From a checkpoint of a small image flow-matching model: 3.2M parameters, batches of 128.
Rows from block 7 of a small image flow-matching model, named by matrix and row number. Rows with one number belong to one channel. Each number is 500 + 40 x the weight over its row's rms, rounded and kept within 0 to 999. All counts start at 0. Numbers have three digits each. After the name is the row's rms in percent of the matrix's.
After each channel's rows are labels from the 100 images, of 14976 (inputs lightly noised), where the channel reaches its highest value: "lies over" is the class under the peak; "place" is the part of the image that holds the peak. Only what is clearly more common there than usual is listed. The data: made-up waving flags. In brackets: how many of the 100.
# convs0: first 3x3 conv (model.mid.2.convs.0.weight, 128x128x3x3, each kernel summed), inputs 0-63
# convs1: second 3x3 conv (model.mid.2.convs.1.weight, 128x128x3x3, transposed, each kernel summed), outputs 0-63

convs0.66 093:516509451559427450612480480512473491466517443548434478471463460464537486452491481517537543542488462511533547437460498576476560508575559565462553500492529535558470505463483499459440533505528503
convs1.66 082:495436469412541530433492505468501458508484508482557477468494516536494495442483492492467440451491600463495456556550477444490462450451486472475523462445529504473567363538534545508528517431409498
lies over: flag (100)
place: middle right (60); bottom right (40)

convs0.30 097:508575532443464480593421490512540541543470443497512497514540482558512441522475447475464554500489441475404579509474439507534495413514509499452491455442436490449412513444477453519454469498522474
convs1.30 118:441512483623463510537536481407464515516504505506472547510471437471577489538494538487547502579474526451552533425495512449528499547523502446427534556517503466474498502474481468455432526475536444
lies over: flag (97)
place: middle right (79)

convs0.98 122:475490488595500520482472491493518538448608554525491499474555436572518458474521504496482495498495492526523575527448475521533481526502493641480504496546515589480464509488552498512469430452465434
convs1.98 112:529469576442511473499501498553495499551470477510530474494492566410513559552473437473538492485532555469473460472592470436491521460460513441517549458492467419504543484544404516516477523535567612
lies over: flag (94)
place: middle left (58); centre (28)

convs0.120 084:511500497536494494510580550505476447519468404516526487479418493495503555550502426546450558452495474393542494491490415463543548445499508557531557526466515528489494513498435478426518528519484536
convs1.120 110:423543518557503504530490530480465556485495461515500488464575482453528527460538553526530565531459526563511515505482506546459428537505529504472420494471460475463504538478465588524527525508502423
lies over: flag (100)
place: middle right (48); bottom right (46)

convs0.39 156:468473512487488581483485448488576491512514474552480547464469526475483503527495458486512511533481438505569553445577461508431425523524555487381566524424497469516488496471508515461509523470507486
convs1.39 168:516497474561512433510479498484426500463508507485484456495536535547475471449499521491487527456523512514422475523445573497526554510498462547608443427565498520437478472501462504567576498544451530
lies over: emblem (45)
place: centre (98)

convs0.38 115:418455451503491545524478457483572470495458492512529525532449435481441527509515430506403502525526536466493520524377504495483527517514451503505454499431477552456379492464557523461513503451496496
convs1.38 097:530500515505511481545480524533577520494537493537515444453544529544564452497523566470506524572515587488470505513560486464501422421446473450499527476518474443505576498432511505475480524523500499
lies over: emblem (73)
place: centre (99)

convs0.110 078:510501560515504468529510535556545491483541518473538454525503524509488499579471534497521557559493446502496525476527415473532465458521500463421523493478446474426504535445487514528497434448409384
convs1.110 106:502475520481530611408498511529498444506443497493509570530440507516499473526470411507442472446544556439473452537487469506519545517485451557495494446549567565551445545545483484508572539464520585
lies over: backdrop (99)
place: bottom right (89)

convs0.5 084:571470537554490449374492509538434535494460433525482485530502482480510513470497521441560538463504368540427567503502507437529452530437487491514488470535480459570525486526477494492523478500556551
convs1.5 072:411474503472489444518501499463535529506537565469488529501551451498513499473547528538427502530465584401480495479477521512468489498525450474456513520464531541473498496470587519469538486495462463
lies over: flag (100)
place: bottom right (50); top right (48)

convs0.68 101:460363438554532527514472489505521438484484461465525478492430419499505482479497508503450476476485560455513498560403448477488550508531502491516485555529521563479465494477518483443499496466490462
convs1.68 130:541503525391435466518526504452515500547522503497539484494512561516527463508572486441511503550487556487445455429525519487516465471441527470494533485417438431501533474465502532518501459505503500
lies over: emblem (45)
place: centre (71); middle left (29)

convs0.55 103:419423519402484500535500506449515479520496466443550529548481473473495515540476410474485494476485538488514506480451500518478464453500392413481496493451554519458479398521500510466573531505445465
convs1.55 106:557523495494517533499489487501522514470497506505499507549528541544555471465544545484492528523470568500505531563530445513474396442505477462428512496482451438511572602430540497500462522542528447
lies over: emblem (38)
place: centre (97)

convs0.116 115:474462600523540466446481539498422484549443481418504503529495540448443512521477569574539536453519504540578518548511543514512440557519470410522436521540473444468486491534415483504535532486463511
convs1.116 080:525523480524452518511482510480475488416588508515539524511504527493526536492542490478474526512479561467437480491525499474532517498451490572473508426437536550518503540442502494419521403494483475
lies over: backdrop (100)
place: bottom right (84)

convs0.36 102:515494451453550490510578463469520529493481432492555477554503562523540462563498457445467493462460515474465395531552498423481544501492465451514473532529492462465452540422540546489489516518509478
convs1.36 110:540550492548469477502486489526421443483524517510442464405538501469481473397464523503536531536523579507477504527485507552499440496483512451527467500492481465491584428501471486510484521551556483
lies over: flag (100)
place: middle left (51); bottom left (49)

convs0.111 090:492484505561468496497414483462503519441539549525482428434557519547498523550465476513478553472528413530564476537484462540570436473510498596418542487507510541502561463474493468506514456471443477
convs1.111 118:473488542424460541426512500553505510571492523452503549559452505443506504484499447473551427467516575446437514465508492467465532476426505433549477516488396525519477487513476485475485508515550549
lies over: flag (94)
place: top right (45); middle right (28)

convs0.11 097:566512484516493506513513466468529514507479517482488457515506459464470489507443481574552518481450374538562465448486448497512500512515548468416521499490502492487476534493499442446535481525515469
convs1.11 085:478496556609541477513431475538443534482476503541483524509485497576513533453514499400434457560572548436465523546483506520506491510516435526459446461520497532548466564458473521544574486458516492
lies over: flag (97)
place: bottom left (93)

convs0.60 092:456486496506452507493492518495473525499495490435516532508524545524491442555536513469469525548516512458493536598558516449520563414460447475464512458520488559471447489455511529520521490371504428
convs1.60 086:448470492517473476512515487380570445530470464509490514514531573499551581483485501500531520436469561487506367472475525523495467514508489550555477461554525549478522439506496466425529497582535526
lies over: flag (100)
place: centre (47)

convs0.125 121:491520594450513535521524501467432490537464560430473526545498562501487537570476528517521473542492481510564502447565510490495491435543464417444524539478479490475457483549451547529536519495478445
convs1.125 113:460470510611479413486508537507492526429582445513540511514500487505513520447527607509462545502497545480451495492392542482563523509492550581482501481514476543530512518470494452501529422522507496
lies over: backdrop (94)
place: bottom left (77)

convs0.51 090:426552461466511455461415472499484404514463551461480518491494533489533521519447540543526520506499413552541528529528555544538506435462520375516549481511484457469511530568440405522459495536497518
convs1.51 094:503479452510432515515557488436527473500526461522557573513464485494481496514536549488459457509500548440542460505526493436439477480532491543465511515447499581449499554451584549407490453471516412
lies over: backdrop (100)
place: top centre (63)

convs0.2 098:426441456524533501523524491470501427505475411491535509524426419440504501553491540497519527536484547450555458553423521523481518527510483494507476529493487470502475481471524456489527577378509525
convs1.2 105:542498521453434420531489494482487496499484524473527472450549548521537466480528475427480493537482551508463474425517477530497460469484533457484484546459448457446517489496561566492509464534519416
lies over: emblem (49)
place: centre (97)

convs0.67 083:546490433553475519484487507484549440522378549460467421460495534506527481535399505511465470538490525512470494547551486489510544469559521462445513443546550532488417522449473490472475487463456486
convs1.67 093:531457533453561489410520533546499523478563484512509572522494505521476479484529493525523478488525542477472517471476491483502444494420494433503464519426400517486530483492458495531520493492525508
lies over: flag (99)
place: bottom right (88)

convs0.74 112:497493476553466455526503496514564517463471506505568485477489419495463534498496494544458498539474418513498505531496461549597499541488531477538487457462488507528557508522500441544439510475550506
convs1.74 103:435454494556528498461499491539467478483464440449457596523468503457567439559540468507508461507566569447447519475493474443428517467465495451433527521472577466520439499476517557481530485459514499
lies over: emblem (70)
place: centre (100)

convs0.52 093:416517509489424489493477443422529564507527566462505458473514481580407399483465498498503507542478502553511486546535469465502480450525521554532442463505499558494470476515488554595438464448485513
convs1.52 101:514503491524461494534466557534520478472445468556520524496528479390560561499563445480505505518446536499499484455506561480528455564511524472500592537439534542571506540441554529408523541523535431
lies over: backdrop (98)
place: top right (86)

convs0.77 104:555515519427504530489508414545469518532526500495489502453466485470578472542550461504460480557473464476423494419489493503506529438481543418516511548485539513489557522516511520477375515573578508
convs1.77 107:361512430506520556518432480425518457508511540500489453493438469546440479496486508485502482540456551522510549481496534421477470516459442539497475481489469571471435496445553483535501498452473447
lies over: backdrop (100)
place: bottom right (87)

convs0.53 087:415477541496397526520491486431474428496492465464512535545494546532475478559537464483441481515519536581493480533518503482562522520488485530474493531496545499464458450560504524522487496438449460
convs1.53 091:511493503582562477551516499519510487527502466547469453485523528475564545504533548476544555550491574485438502522520506513442420450481436485457512495524445456534548582463440489445492507631542520
lies over: emblem (65)
place: centre (99)

convs0.79 115:453541473461498496421541451458538476519521522547465521475489542512464469534495491497506469502479504559538487565537510538493467575505445482550430503445504512497552432507524574508492531533483506
convs1.79 077:590485480504486637503501522528521485518493471466526404530514434452511483514470450507488505489506538465513488521501478408503572488529563505446592507498566481540503579485529428531490497439469538
lies over: flag (93)
place: centre (25); bottom centre (25)

convs0.114 091:457427503472528524531490528464494489547491500509551574561449466523468527471485520496489496427558560520528555591409482540376494454540433451428500516468487515436520476448473542436523535509454441
convs1.114 089:526520426481493511490444486510529503457532465483488399451557525497586460420505488447504520512411522489495501422469489484582421462507512457515519545458501432509520507458517469576445501485484486
lies over: flag (94)
place: top centre (76)

convs0.61 099:460484540507468468521402554453479453471468492520548527517511542589539505565490503512516541491531469450563470486519520487489412449482524480437483537473383407505556466457472450541496494495471468
convs1.61 088:568508468525446561531548444539494514467472562487407508487482471454545479455519507411496442541490527490393544538497468500521597537548483507473561472468463566515433503481496461453456491454498464
lies over: flag (74)
place: top right (37)

convs0.49 079:499479522508580475435447544490493512457435449528501453428514487435520526446542461415479564530512475452505500463538533555495492464449470585529466509463552486526482451527439540444545563487520526
convs1.49 092:478501508551501516470520521438498491491429529472503535545501505539450448472487502603496496483457535542573520502488502551514488499495521457533463617508469524386475571554565464475464470479437474
lies over: flag (100)
place: bottom right (87)

convs0.41 103:461495511551453530453446508486503477471402488486509567545545498485457523482560540576499503491543453418564526429476571527504456568415452510541391506529412475490426454518493484453541516534515468
convs1.41 101:562491490460558544473489536591526516469566511540479350472512506498553509522442492489452491495512588545510502553539446504480434410532509559428523514470531526532550574472486495529511497517431460
lies over: flag (96)
place: middle right (51); centre (25)

convs0.20 120:469474434578491475501521502454576465493517466466517511478509573514499502478509513478458475461434436505469511548523494454493448495451488500529567475520482528455494490417540494463494562515411462
convs1.20 134:573549587455509475481442556565464527496536508553491549535501517550500515538466447521539558539546555485550510500518556553534545529593519566475450460459491555529472524530429493509492492484489525
lies over: flag (99)
place: centre (79)

convs0.82 099:455486501542368504430499443392476447467541508547525513505548497545491482485562441515504494536493465488563466471525475495489496536448515489552482491488463525512484444511466501473515493523518450
convs1.82 087:536445484520560514462521560562497520491595511525481393496493506501554543475415527477507484479498600510469538522512470465478392418495456527457550498524506536518533496484518505500498527538452498
lies over: flag (93)
place: top centre (33)

convs0.4 107:475432367437496583472477462483538517497466525473493496493414457530481540477501506589492463510493509497558493525396494440522501556499541456490524514500503510459486455512559439481465491494499427
convs1.4 109:490512524512462442542534484524427538477537458570501509513553544510579457562567469457541477548510534546438513455544535507494489484428478465471497496408457428496481499445454543489462463534513496
lies over: emblem (59)
place: centre (91)

convs0.69 088:578468531497448504509473514504491486523482478554546487447542469474538494513525488575466532532480356525573534467514499585550467502504579465503518492444540466555507496527452395517499512490568518
convs1.69 081:365480447511570479412494475496513464489494455487512508519415524544502476473495514488498448484519619411461514515424466498429515420445504474486470508486479479472474474468511554512487527508510518
lies over: flag (99)
place: top right (61)

convs0.15 087:536503440527478517445551450468544503473518521496509527529565439469564511581483472543615573483472352586574463457485529481531471523474560521482502539481505486535511520489505462507485529476492470
convs1.15 090:501477586557508476547435516509448510494480501539484554497517488552503516503559508426401436558567572435419541528486491529466538535529474501454510507480484523514508537439526557504557420509504511
lies over: emblem (59)
place: centre (79)

convs0.80 100:492472482439471487504435460404498519469515456480524486471554484447500501491505442451432504513488549510511413498532520553485512481568530532445528525473570527542457423508462523496558468482472444
convs1.80 087:518468465503520582488558477470543500564485517462454500546516545520508473499477546543506499451479561465428533563538487496469447460423431431528482514544418504438563527507518438501490542524477538
lies over: flag (91)
place: middle right (56); centre (32)